From a checkpoint of a small image-text matching model.
Model: 24M parameters, encoder arch vit, encoder norm rmsnorm, encoder num experts 16, encoder layers 8, fusion encoder layers 8.
Rows from block 5 of the image encoder of a small image-text matching model, named by matrix and row number. Rows with one number within an expert belong to one neuron, the router's apart. Each number is 128 + 32 x the weight over its row's rms, rounded and kept within 0 to 255. All counts start at 0. Numbers have three digits each.
Before each expert's rows are labels from the 100 images, of 14848, where the router gives the expert most weight on average: "responds to" is what is common among them. Only what is clearly more common there than usual is listed. The data: rendered scenes of toy objects such as cars, trees, mugs and chairs. In brackets: how many of the 100, against the usual share in percent.
# router: slot weights (encoder.blocks.5.mlp.router.weight, 32x384, trained with AdamW), inputs 48-95
# up: expert up (encoder.blocks.5.mlp.up, 16x192x384), inputs 48-95
# down: expert down (encoder.blocks.5.mlp.down, 16x384x192, transposed), outputs 48-95

# expert 6
responds to: hammer (27 vs 6.1)
router.12:128107112148129063088144136192119141124136134107082176111118127160154097114124056122150103138130102117198134096092152179153130123110128142122149
router.13:119153157046157117166177157119087099095172169118120094150159156133121103111142118160155137171110173095120128117133140120076021076156093068098134
up.0:094213138052101128093117126154135112090112135107156156143112107122139107140087066122128164162187132089169136112158125129180076126106124130145132
down.0:120081074081180125110123123078143166151163110116112115198145131067141122167115099108141111133150152079109140099036147142105138159179107080130181
up.1:126086155104137099118183133179112139136154163131150146124123078149105150145072173142134138158167146162106148127088091114096154139106118135151120
down.1:110132163108192067126118121075150124113118177132112150099138137129123156125112102196151147128172125113126121071109148118167137110109068127078142
up.2:122099123114149133124125138149133157078121188108163117172080075103171132112082102112058143129131165173069136132213083124044097172149157068139162
down.2:074124076104104084121110125125103119096154121157102089102142157135106104100104118146118102089142168163092102136094177098072187111111097109160150
up.3:172057171139183128172146141130139117172117057143122182168114126127123139144158124133164137155115114085093068087117150091134106152107129106140138
down.3:109127087132163181168098136128127177139098164106127101105129130084103153103104154189112084118074105172124108167076113150126111109154114133108131
up.4:095089135069142084179158097109075140156121147186091123181131139145151098135143149091109109106112110122102060190121121172168097152161128156123143
down.4:084094033128151170141159107137119131150138153098194172142093120144120163139184126116107143076136183084098165019167100087108142134136128178107121
up.5:095148131110093146143075152162114146130136186102148114163134158121155074127119132116143164133087154147098146145165131162216110143155081181121107
down.5:128120151085098056094131124149113069167114141156087117109137137122105123126137087132138068105152111113076116065116114114102121117099093135152118
up.6:169127114130118109138112115100131111102088129146131154121125101176137151144110101090100162165161151066128140091182136118115146109124124092150170
down.6:170140146111127119138134124097090157145155109098079148137129083099150117122146157112113133094091196148156097241107108120085081117070125058150102
up.7:050113112176048118114109119170115112127072145078163208112154132118154110096112169144168087159153106027111132186103098117194091112130178143078138
down.7:195069056159165133196136146101121144118083170140147170131121130144147109132125130161102126070139107184142154089111151099159154155192149101131182
up.8:116206136139130130159151129172143091167169092137138103177231139089156156143142138137143122096151130056138158069117086137199135113092116114147142
down.8:166092131071139101180165124153104141108135162163092092177147141135125107092096149087128065133107169126118102155163058170094155121161170060129168
up.9:144117123110097123123147123120095088116142096170104128144141111189161160132153125142102124088107080100078136180127135123124134150152154175154155
down.9:124158164119097111126105148132106116149178147119125166138176143129121071121107142134094128105145184153124149077116103077114148128096083107076190
up.10:158132143086135197137134106116074125131148198168146136235150128124087158123097166151097152197125168144103201119166107100078112153157114085138153
down.10:078124093077152127111181095118115114164150049172109145114135081085083108113084080142132123117110124122145125157107153122146112137153133076095199
up.11:139111062102123149086120138097095102108144140182128061172096100132132082171130115198096142148122120119201101088132153133086095067134121110060148
down.11:143177109113161158154157100155187135124167143142088129165147108136156075194149136161093104180119150103125128123119169138134204116171164220117132
up.12:105111121152108111051143146153129134184169140106157164197154099154149136136073137167106066131123132134111143103134108062127189101154095089157154
down.12:084121060158192145139086113100093161130124129111120124126061101182143195073102158133101129139094100148078152164152089064137154107152157050124105
up.13:099172063105100062101113133066153144120119094135114103137113095117136097113093116108136147107164091159107098148082143122142135114090103071134193
down.13:166182123109154091202116168189126074120149100173175085120128146138146122128189159135125084167010172171134180157151152073090087118098053123115145
up.14:131188157075136091123080106119082126124104083167179134096118160165139138159150124070123108138102111080098118125164132178094101142110115097129098
down.14:186132148088117094109106153205141116130178133104080128122109139168118109161177091115132136102093164145141060129159121147087096082096092131157171
up.15:091105120102154165125090125112093131144066129198127119115086081152138120074148177105150092159122138167154094198149152128132197145074108090121153
down.15:071134067109126114203128122142085115131180160095086167124145134134122117109112108107104142139154184193125135104114106096104129124097114123133137
up.16:192150169166165127128111085126121108179114161135141116232098109125172110143136096113129123127112133189072074145101142058113170197058152136115102
down.16:105110098107136110122147171097184125093152171114142130068065156107130143086072074200123172113156124106130087143093152130152089159169235126117121
up.17:074091024106167096076142151067127127132130107155131085040160157131118118136135142178158076120074066087128094144118162130093119099129156137105110
down.17:131175064108135095148174136143109073114147176158095125163146114179135103090159136069130107126147169118096095190142120185113106154145129069102149
up.18:090150103137114128212094131255106138090114183139145154161143094140146130131075161104116152078173152178171156120092114169094095139130086104147121
down.18:095115105098131130117068150131128133111108179081134128134128102144152052123166164079127122102192135173151137184058107100103118087081069102186069
up.19:137185164123110091136147117120076104133177115157117161111100087121161129150171117105172150112134140091119161123073132176041204124138107113131162
down.19:147132167160133130100137102118141055152148101166136123180133143199149115150195158140080067125153137121158125139071035151088079157102095037152095
up.20:116076108106135114153095141101063143161165144161149135162132125137122097123113138176154120085155166145168108152102129132080105104161123128124133
down.20:172148166143195127125142085145092126177158113054144179144169121167094084056127139100126186119183160137130158072147135114149170139064113120094167
up.21:177124169101095140092168129089163161147076092133109122102158125153121107152164142180122083114110114028131092149160146169186135135089129160143135
down.21:137092144143168102142106189108171169135118140108144159076138187105124114173067121092050125149177145091151129097142116056153120158184155153176163
up.22:126144113129103130197163085094082133107142096116170090108192121167168129169153180087111185106167133119112116137114110136116095153098119101134143
down.22:146160202101054168139113201167161124135112076092116189125128142203157111124193150118130137141089158106092150139125134120071077151062043170141157
up.23:154148182108101181053121067064117136186104116124151101132161142055116184137086128133104147179200126089087119151163147125179092121142183138121096
down.23:077077082157171105130129155099099111142070107094133156102123118121073158146094127071091154117161142110139122122141141181137098165089101143093154
up.24:135094109110130125079123123079177110098102079204119134153138142119193148129125151160144139140118142121131120136087104122096152087082155103120117
down.24:125145108127223109112149151128053122155144130085128097091142127101143096119126147091118139054116130149132136099115115196143073149155107089081057
up.25:125100159142169121117176191080103180093116128060115068131123102182163111157138144122144153138109174163140165159119129110121165143123127140095164
down.25:103129056076142091135144162136126102156164153119130101157189077117182125145124155100116139065129186138131099150108163155082123078123120068121082
up.26:099086128108129112188148087083111091108098193111111111129171112179140161108120099156159148118126097118123130125158089140151046097168101063098160
down.26:116124086141110103132188132114148125101148148141133181166173140148160140134037175132131143089145194099151085097125134156127131083178113139123189
up.27:137115153131103117158111153061164124136100123169089124077120194108166142147157146085096118164081111151129131099088116178104139135138198123128070
down.27:104078181151162156062136159105070164168190173155131134144099120144113129102066125113137085087140141132077100106116123164107168181122097132108141
up.28:090082170147161058085105162126085127142145128106098142080083165100135129099130065077140109074110105154158118122089142127131171151143171088132142
down.28:127129190078106105143130151113119155168164128130121126146084132196115106108097081193092130118104176138107109161156070115131100152110142130149118

# expert 8
responds to: hammer (56 vs 6.1); ice cream (38 vs 6.7); trophy (26 vs 6.7)
router.16:170084183138119138074110085052104115052164141110113074114127162141099153096142087108121129151096133134124137111178073183130138193142117151147118
router.17:154112113137047118153126113187113096080097156127118105094191145129123153103081163082188105093170075162102149200144128194150118102088136142105156
up.0:122119113018092133099120185170135061186146141135120121187087186097109119169095109069089100139129168154171136135146146122162124148139156127162144
down.0:115105137098143086078132082089090137162122072085113089130149191125122081120149165119099125111165099175170174109082152112175084101178079104113077
up.1:074166159133168115105126147225092151138128103180100122059107149142121078096165095148112134111180173118141082151158110179122096168151120139114069
down.1:083131095052108091182129150188089117080163131167157149161085195185196138118100159099114125139124131151160127153173120164116097103113178073154124
up.2:181118159163161169069132093155141131099083117167125114080143099129108122136110160099122101099152135175168126194150101082131205140126160170115084
down.2:132082125150086043111087125110192075143112070101165126095124141111123072101142119141110095100146163158161123151128067142118166141182098115145089
up.3:140145070133096071026147129103114089114085120035109121122098150178130147092124114119134122176101061178153121132111074202145059123125138100113149
down.3:071114185097125137092093156125077114136208141111089133124181108105167086154124173099165169094140148069142122105119106117122140116122145179120119
up.4:179098178159181095101134134144110117087140157086138169162112122146129127090098126153137088141141126186050120144150127151161066148174177103135161
down.4:141139155100114127098137186110184102057128160118142126145141127108131148131129117181114141123148110103138097092171076136152135084124069129139134
up.5:039121121143114154092159149163113095104154120157112127152105190182143068094117161087152133082121090114144152086176129145074102195113141140121120
down.5:110127112182144184119155154083153177178140111139155153116109152115088127167062186100094157147147115064171131143090179139166084176122158154143136
up.6:142172131135097084169102179143143158169091051135140042101173080152146153150182122075071174144173109089106091066180087087102134121110180072095090
down.6:115128178160178109113125161152109129193153173134163189179120183132180149125172077094133127172152103122114097101134102099129129144195151148115141
up.7:113120103112101106108132145123160138140092120143130177115122078130101158150119149127123106123094110052173124103127090098055178125095105169116064
down.7:134144185129117134090154153135136154197116074088213140099151120134113124146103146141143099159143064081099106116108181147149096076115072074107101
up.8:126100210161129083141159132116076122107111134142091125090158108127104098077083190136135183068103122139108151146173096128129160126084072144139119
down.8:157142122079115118115119151149113102119110108130143114184095135136112182161110157130100125173133163163140153136067129126116090134154085131168145
up.9:108125121118190080116151122122120129123090125146102115172124152095141096113113058100138118143127104133145153153138152113087080132087123157147132
down.9:111065117179070138108155129142213111166147174126093096059162123169080057142108150076112176133155112149098158100124114174091118080098120143096175
up.10:103159160081124152155132056113165126098134139122147114145163090120154146125148187075113158115171116144115149108092105120071125147092100118089142
down.10:103151157116120087132147140156137148152106108158148073146143202101117125101077135141106075137145145135140118121153153103146070149182087075142150
up.11:124187151106120071088148162179131146128146139100160118111167099106157125148162078128118163109186120135131157112087154124100036079122078112093188
down.11:125135161144171080153139133071138121130140111161123059188123109093178144153148178093119130118103173107116153136096118123089204141080140127111122
up.12:126115181127141098199134099150122116151139115119118091101169135091054082102143104082133145168170135141146144138142151157122095170173164150106143
down.12:124101148191153047116153171162141036109115164108128078181112120179105182132114080136124105122136121181084139163144112156122101095188107097116128
up.13:161130192080125058082126110115159104116072163116167099085166139107150177098085097118121098105193125176131114178189148100155083108127140136162218
down.13:165146160161143144091208143094130135095165138126080186107097136117125152113129130115130064123090091129139045154132126116040171147134143180182076
up.14:118088070137123158156093145179154156108135175123094157142135109140188145133130128111120148110147132078137139154152093088124110119108146157096172
down.14:065181106172182177116106159107149178137160114149161210137137134154148156153137088103105100156153146060081125151110140130068088146107140080126135
up.15:096121078126112170230118124086128166100106074150133093143088140100112133098135130163117163130103084066161095105123106124048105160154175081135075
down.15:114167198071128076112160148132128098092103152112177106055138121127138139107152216177085143124162165095125175124092162077145093092091090104109133
up.16:096039114197114116162123155110119143141091124125167088117151154133111144118100138133114127106150144104124141154146097198196089144106069132140133
down.16:151170055128168119121124049128147144135131106154160117185071089139136126120167129115130075122060131175091092136108115109133143117059170062151175
up.17:170154082111118160115123130167192128107114172144089102174075128098158137170183130111131111187161152085085169081070153091084131112139150071118087
down.17:119103102172187157156198152154112117119111111076152110162075124111112185140096139111120108138157073088202135098126130104119125142107118037100147
up.18:089062183148050151116128103163110108117154125181124125130121197164164121137118102128123155109200148165169125131126143110101120173097154139140147
down.18:138084114147148180095040128146116106137082074201102092157141143090092144109115170138107165132154115080074138107124175084141109083081102152125024
up.19:111090109102122149082106147168161130160131141136147122136103109094158091095152087141102127087093104094126146162067114138080156151125168135145109
down.19:107119094124132143128158115137080153132098159146188114125122118129102137128121166197104110106107150150135128072181190156136153159148085136070169
up.20:146147131100191116094110104092116132113132100136118076102108115119117130154147098124124129132172135098114167097134146131128182140089094179129094
down.20:124183079151154072083150132116103080146149102121116127141085151165160167138108117202128070130156108104155130123136163145153173084123069159075129
up.21:148173148114134118153118100054206129116100122132097116135137149060132126104164108105145136124166127109134210104147108152124089092139131145126103
down.21:116172188066039117149163117157046111137160120151175183124125072122109109107105103128112118063158162122132135119124062127164130052110088083119118
up.22:139134129112135066140146111087078126136162135126140091101222135167172153109118144116142172140119129092176087188098157147207042140166141085121102
down.22:076082081121075130159145117103081153130138071175061096078160126134120107184108109101122127120066154132137140098171077139086055146140085117075102
up.23:142112134100140130082139149132097136142124111118106139087142126129181061157086145080115138130150126130159094134199122175150100166131140100147117
down.23:171156097062105137136120114128101157067117147127090132181122148183130085137147144119118085119127142131164142113080121108149100128116086052159085
up.24:167193156145091089101133181150141121130165083107103138066102156121117187160123064106115126112106108150126112168119128165153116133154064114125151
down.24:111149137131147054148102138159160085161182152096104138126123138169157130178147145091085115188120178075118102111134166114099091128113121148116122
up.25:131143117168145161188096116176132120099064124138147087118183191135106153170104102134104126119138122083158100122134091144135125152071174106130134
down.25:116101116121132081104147150122106199118088130139109148090077164119099104077081063186143137088136120088161147186178188115118104123126107131093183
up.26:054172100135141114093106170119128148172120177093118114127143135094121123099132154100161125145093148060108125093102152149108110168102106157152138
down.26:082172141080145130111158150127090096128121134168108142142087094144083165117123143154108118082116158144160199146110143151135089127123098093109103
up.27:148067160159108167110096107108099117134091167135178088118125133132178137109161117140164108125142140160177112140153108132155097157093139089162109
down.27:132132130196145129170119052147121152106118099132164099178093166173097106136171137138145157110109061112146096088096120046173112137142114141138102
up.28:082191116163067147117141116147145109150139119140106168095134120092132154114162118165113133115162124091107082147177165106087094175078156115110120
down.28:112101166123101073157128104048143165098168119130135146063133129101105107094121104121107141109051148072182056119191120144104122075089136141098108

# expert 11
responds to: count: three (96 vs 32.9); yellow object (41 vs 15.9); snowman (25 vs 6.9)
router.22:083086183119106119056141106148086125141149150090156131080152156113151088137080161119162137137137124088144092084130113113145156181109118149155122
router.23:131096159134146143087157120095141116133090185055102128128119125164144155131139103109108107155115149114145067119147109110116185130110164152152114
up.0:158155082135106136106137114099090149193164110123098136150164163129114119132113161090094093162167117173186148085110207121180069066079126097181162
down.0:124143170146091115133109133144092140078164134125152090086148107114115145200146159111162159146131183099156125085136152148126093122173099139104210
up.1:101110130150136172145176132125114156143115142110104144151064150143146095117177143167156096133090145079153130129102111132112131115129097136115136
down.1:082108120188153087106141084060072120162141131156095074140174111127148093146079148168101178147144137162089128164240144099105096155115184169123149
up.2:127134125093141137206123143120090100171125161119140130132131141091114154218162144147137186136108138133128099102161123126081149143136161134153094
down.2:154153144075093179198083129163164187106149156081108110095085120112150146134119105122157151186137153178130179136113130143110182123148102188126117
up.3:134199151172177156085202159113137142102131111090114102129191118098139178114158159137098108127106143162128159090125139087122151113121224120113190
down.3:074149177085130137048103153166142085164118109152174076178116165146183140120125105133082156132109191099112214151150100169120127110172122122129137
up.4:130113139169159179147114174127157124140082120078125161200085134125141145141075126090120123164114129125084165127174117057083094164161149125096181
down.4:175096104091128117086140100171157110101116141121155080161099109099119140110140126166102161090190127106106111152116136068108088074123100120089158
up.5:105148116120140113178130112077139114180086168140122135111159071114136101160142129150113154105112156109112116142196113095161121138156121154158088
down.5:175126058107155111082173150111156142103183074125142103073093147174116118070117134137125165103063128144104076181125111120070142156105174068117138
up.6:109064193124081190085163131137130112148137171057101104081105078105127140191160081160157146118101063111177180126187159125125109152117077155143120
down.6:152145088092095160165084189174146152151145097078092132099128135163159079085133162143171074091158139113157148111072079178154139072129150162117085
up.7:150179173141104172126102099103096096176058178109114138106131103189138106125147151144110100110119183196146093109132107118206083127158144127180115
down.7:151143111149124129158160105116126134141108139138147042112164147097115141121127165154127136114090166158059121129133105119027096095111164072125155
up.8:090128079136085156147134113027146138115116115159099088156144067177108117161122120130118133095166126103097159087128106121132175129105149105116145
down.8:077163113085128147147130140168145131161134138131126038189141094172086100106104160127078123143098199151077161111084157119122138115115134084132090
up.9:175116160068075169129140146154104107113147140066124158139112150116150154165153126096091156121074057159194137080138154167125126137136092086144157
down.9:146129113131152143075062101102091126138096088127158094145152136136134170091174130146133145097212160206108095193158161090136031097128197154137149
up.10:088111136142147098134157160149111154225118109095141165151131104118079116142084085191121170123071176137139147113140118072135139133092103124106126
down.10:130085073167133133094122127099155116106098081163147120118124178088151150084092101068126145193100033134131120102117117074118093107173146131211084
up.11:147151103153086091102160131182099095174114138139128135063105118091108130134126151139145135142093089120224183121168164092140112136126114104138114
down.11:106144112126086070117129211122111167121166113174152097191110156132168117145144147197127119160135124086141151170169136072118138100150174167212138
up.12:172101099049123116145161108143147126138119138153119063092109146120160111151152100153116126096108146096109140087144099171138075145104134098132123
down.12:167157162085137138151125109172082157127113133103094142138101142135123044118088155028150062143221180164172152172093134148128179198107119149138126
up.13:061113157108135119114152118097094110184129122154136130131046070160093156138105053147139193146128133108084176130080115110136130144164159069130129
down.13:157144125186140128121092095158100176174171058168116130143116102110111116179136161069107095146147129145178139116123041145074110131137118155137169
up.14:110105101068146109150165083149184143108081128158113154076165068152143112164153139120155177171124127168128138207132139136101088145129044134122121
down.14:081103101110162110134119056132156114136147118090148089048146097155125107090135130103155157133091135081133110055102150144153159098144141153139073
up.15:161096111125054137143184094211096116131091119110127131166180157177109120157096112156102126075132106160135103098167084097114148182170134151101178
down.15:083118062175133092145143102120126133139121122148145114122134131163169136093133113141119120156113151160110157170067086135103142139113143151058122
up.16:091061084154178132107140144096141102148121101161132113084188102173121125110085139150114162087128104130112142133162152106107151134057076134115130
down.16:090140062106142069142196163099136149101184112095164138128164175128163118175118066121148131077117095092139103095079164134133085116168165151165122
up.17:136148126125163097096118125123127113164089121093127125117118125106100092103069148130158107177135131099132130124145147137132112134165098136134204
down.17:169138176096141116100162117108119105157121101150115067113122094110114102175125071128069140111143075109111174166128144150148196142107063132073113
up.18:093171146081121090138162118127133122111038217065121149128087107145135173137132114141124147154110128149106091181161156109106089125216088140147092
down.18:086126191134136138109181125139130115106155161111137193172144111132171144204131136125073147169152138176101079087121133118108072081172157156156102
up.19:166182146128157067115149168130161118185145107183165113149114071143140160071145075169136143124044121120181127100144114130143129147168136125121121
down.19:146216080116171151112150122177061152114161133143152155211165057151132101154097142124132129114195160080157113153125107102199147090073127134204188
up.20:154166152126096183118114055086110108106102132134147129075112128156120165176137125095148123078171101184135137140139109108145078099153116130155117
down.20:141196107138150156120166123114132074125082158106121158138112109117124192133089139095124174134138120191118086144100149162116160130121157099100161
up.21:110117145132149110174160134168102141108144126174113125110143051138098168165182107161155147132108086082161113126084137072085106100122162136120103
down.21:155104190116095175115147115157123135083169136126145148144117097149130096191153168169144103146090106159099176138154099166120072205066130152155176
up.22:155135120132134077120056113096091114112160111051161125124156144172116142125127175129135145125134095185147154146137110123166075106126095133171129
down.22:145143116112157182138111094116157121125099131189153096128158162167138097059096136118183122151113106099095117139167127109121100130083139058132187
up.23:183096127117146140127104118140126134158097120167129109129058074188122115122090086128152145149132130164096142110132143170041143101202129108079132
down.23:102122188134114088145116121096153125123066133090112100098100149123117170106176115095081132089145078122129103114167132094173144135105141193145085
up.24:136127145035179106112122121124155122127126057112123125108141184105126145109168130117146180134134171126113072175193177076161132167115184127109077
down.24:136150139136061129176169150055106152115203139154133172146119125111079112098096118159186144095139134064113137123055147128069109105175129141090149
up.25:109093157110096052183173103117080113135095142167159166126134163185137177116129153127148125088180134162120126136146124138121067129107017092126188
down.25:090136147151143147181169062147127129167169066109222167155121175137132137128109194144128174130135147092092117115117121128151129095157120157103116
up.26:119070187089120121127078167128101109137143092058119116156194112110102132131097098128105101119130092124110103106128151138055147136082116139164191
down.26:102203119147138094170177098169130147122092178123122146098141133095160090128177137144142161147166134172153076126126141068159125154120133145047154
up.27:092125115166169123050170145078176137134076136167133110141097099085132183125145071114069090127117130104107121147098144154083226117106164140097152
down.27:101108166177096109139113072166103158181073118099122107097192117133113155133144143190113143129179106136079093176201041145120113140060098114070132
up.28:156104108107129125095140145093168106164134118202130105110121119137148131106151164139149122149108132102145098201127125132102130118141112152127102
down.28:124106134089091165081146106163190194116133130061117139086091121095122153132128087119133120085110137092097104144128195158123134043155133073126136

# expert 13
responds to: snowman (33 vs 6.9); largest object: snowman (26 vs 4.2)
router.26:178125174118112105129116091133061150132111148125156166149158109118176158214107111124165150194118138113109089123111108135148125113136165126177170
router.27:166166164098133083024170114137127123141131202107136115156158117139149136129104132058068090151082131152118099155162128112121145149096163120166140
up.0:064115098145106093082115091083144115121122097079122097131139112155076132125169139100138178164232138128055161138120139127107135123079047056129156
down.0:059111127090141025145249098127107129143116168102113118078159160156094164158152105113113139157168150087143122097134091138104073165123089078108165
up.1:131175147103152174118114133198119100137144108137088135142161102126121167117156160091092174130092137076097146139083160167121052133153138142169148
down.1:139052200134115138188136125181119090145069101155112132109167101074118139109182123103168164107120108095152096103167151130060096126141053094163155
up.2:086158129110106095142142137170153149087108153137109132164199143138152138115178098154144100126091159125125110127161147105106095122166111140092159
down.2:120211084166157149107156095127147145103136119107110102098120105135116072134152149122160122080128164128135153220128136127122136129085161069158109
up.3:098110133137128099147083131081125136174097114156144145116117088175101117155113114143096133116159138097138164108128124130208115104119164132140137
down.3:121155162158133102133123167118073134138160172128131143138114102179137193171138164112067127173115147182114135125134093124152131121155143126114155
up.4:158090110093148123048166112101109118148115136151111093091108149155103132096123143151176102076087111092153132120127137102113153156129110129162095
down.4:112086146128157166155182141152091122133137139139194156087142059140129167138072131122118111091156120128095121160068095105122109102110106111106102
up.5:134155117149140132101117080086212120146107138167088097187113146083143155071130131085095143097171140095083116123095198127148118087158124125157146
down.5:173135128044137123109157088198102166094092108136159159141168073129100114121173073108108107163123116103112151139124137180096144109101056107193128
up.6:155188120129129112151140169159131120130155116152090101176182108161159131123131120135147091165110123069180159171094123124215122108090144099163147
down.6:090075126147148174151146105090156153137123211089114104117113128093117187118124140125138113109164108174135168177155103155139181149108139133149116
up.7:136213152132168124080117127129128044125132133148141100074111139084113111129081141149134121155088083160055083150178125127174132083130116170142065
down.7:157081115132170086131133100157122177146131168150107120122118126130126135129128184140101127067152117146160188106180167083126109124170071160110154
up.8:103092174137072152169126143165115135081118149124097130142194123104191113125102123091145200177165145154120130147152132116149154149095151146101093
down.8:132096175122165120133178155131114123124123200132112106115137111086103105096120146113107178084172112126086106166156173124078077115150109118150077
up.9:151097154110132193132119150170096107120118115142134154097115146153116111138106103145156175087121107183152128086157113125199037078187096101126096
down.9:135137122147109154123103162145096071159092163179036170120147089155167154093133123124139052137074137103120137170113128182119128142106166147119139
up.10:188123158135105117072095133094146153111118118079100115170094120101129101061121086121098108145130097185122146150098113141154138095088138037044123
down.10:097016136057163090093158100090125118077110144101065133159171137163183130144172193164109079128075116123145096118151114094132162155130087190091177
up.11:113139070114139153126162066088171151110153137109119133067146151119127138147091137091143094202166111134084161133127121148112059137104146136122157
down.11:154147084165158109136114116119131106159146036124104092156132139131153121118085096056114111179126143129079141128095097149148157121096141083167121
up.12:103082117078130092092127166132112145177167171132097152091117067094073155141134146132099102083163157193076107111151124197083088118151136181171201
down.12:127102133133185087128145158072096119135178019130134101111190103105118151165133101120091125114119104182155113151138118110112129117121184163126124
up.13:153153091120128113109114126164153114152120101107116087159090178124072139121132094185109103091100120130112113169141125087148109133111117118114121
down.13:147128145185079145115111126101112199148140114129184146153138075111165117135173094150141135140094153116143149144102082130126224158186136167123147
up.14:072166108133191101123169150117129147101136184131115089166099122126143123157149122164080112091112145102160114147173156163106162113128109123132135
down.14:100128066151107122123152129126073109126123064145108175102130179075102138125149092143140092188117083107104194156094152125146141072091121082141158
up.15:115137062134115087186111134125142121108126098100145097190168153117122147152166126105144181141100112103122148118107134163113059130105048124136131
down.15:122164225112143084089133129169131038103142111157136104125172119173141101148168152123138120172110137090110124105136141167140112119104105042169167
up.16:127210149088134114082131098160066127132144128133113123120142145146163127195125123167153191103118088074119102119157116147121092140109089130186145
down.16:088112131070110081107156096137094082124187124181074107128143138170156156122133166169116108099151156126164109095094130132079109059145197118185178
up.17:077127174107106108121097134131164100094058095193135120187124162119111191127109145126145116113120122160098125075104087141083162147152158133125148
down.17:093143146162151078106192151116117111137126155145135091031147143110122105149185163147165165072190130043095087089219125135159060166161118156144094
up.18:090155054105135142062125127140143148095156117096135130087064170089155137129113138158124156083179114183113125162141158132121152107077104109110102
down.18:093080128139167079167126126137129150121127096169129072160146126166069062135110152133095101090105121107117117072125110136143109142072130139113065
up.19:124219113109127106113111186104099081149157109186154118195110145139118075125195107175075161146099143126152146145160132087089109129135154080168094
down.19:166134111134217106147150134153108100144140087153130149095105145099122139151157167121120109146189157074148164142150153133143095213118091125110136
up.20:116105101147078218109111128176150122155118146080144130123155097112159108114157140124132168136164145119098228202092150160179138068094156066103154
down.20:136114131098122102143189093134100139120143160118156131134147101154108105153157114145114106097179119159079117123072119114095095141149126085153137
up.21:140167118129124189145122117131079134150130166116094181168102121138154117107131065114130138131163143177155137115085092147133167095142095084151168
down.21:127167106083125199179102136162146099142087148164190130132209117126114134132115160116147147116140112108105132156109146132127120106184106158162149
up.22:162085143112091159153130207117158128103143134132137129147119149127160100114086080111135137166156134101123156128136088161207150085172210104088146
down.22:177125137205169123079145203130178129096135139134139141113118188086155146115108148156131130175215135156122128104177108134139143105131108094113165
up.23:093169099083080162103069173117178127082151131155108077103144113158156134132067088136154146086128109096129151166118141118113142148157155093136110
down.23:157113104105099084148083117151138152131119094130117091187119116119106100083143136070126109128166216170138156129069198118092169132136089056125181
up.24:112116136106087113071093130053132118181118116097143112110139082117130175133122085171129096167151122084062125128102139120130111118161120157151103
down.24:131107163049118156140126122100103121163149179107116155150154140158142135143082126142085159189118144129149181131152130101119096137098087087132147
up.25:094064145128180116082138136098118131124060143150101140133157116118142174123116089121114107129194118224117086126109131142130117143138151151089126
down.25:108133196104146154146148149108160047108119108120131063116130118164138137109178133081176127156120121135081139105128120170072115110129094105120129
up.26:140164163072123168074106134058153124153076199185158129141138124127144159168145082135095063179134140133147138136170099124197142127142168112159115
down.26:147105140120151111143084129079196136073180115176188133160125122103137103086160145174110130133166111096157204130146161139094156149089106142132118
up.27:078091138124170135093120155115111128138114211095115109120148222109140153138164170166142056164057132112071146098105142137148164123214119166117143
down.27:148114118130154146127151095140086087118118190131044109064126059196153099131116131126140119157109176161109085174118104103131184141114083129156169
up.28:196201160113119133155114135155121118082104147185155173118158201191123136144118136121164117140135091191103105092156086140207083141157136108131169
down.28:128121157101102140163104126084083078129077157123080127114154111148115123073164140118172120089125146143093136151145163125143129098188184087178121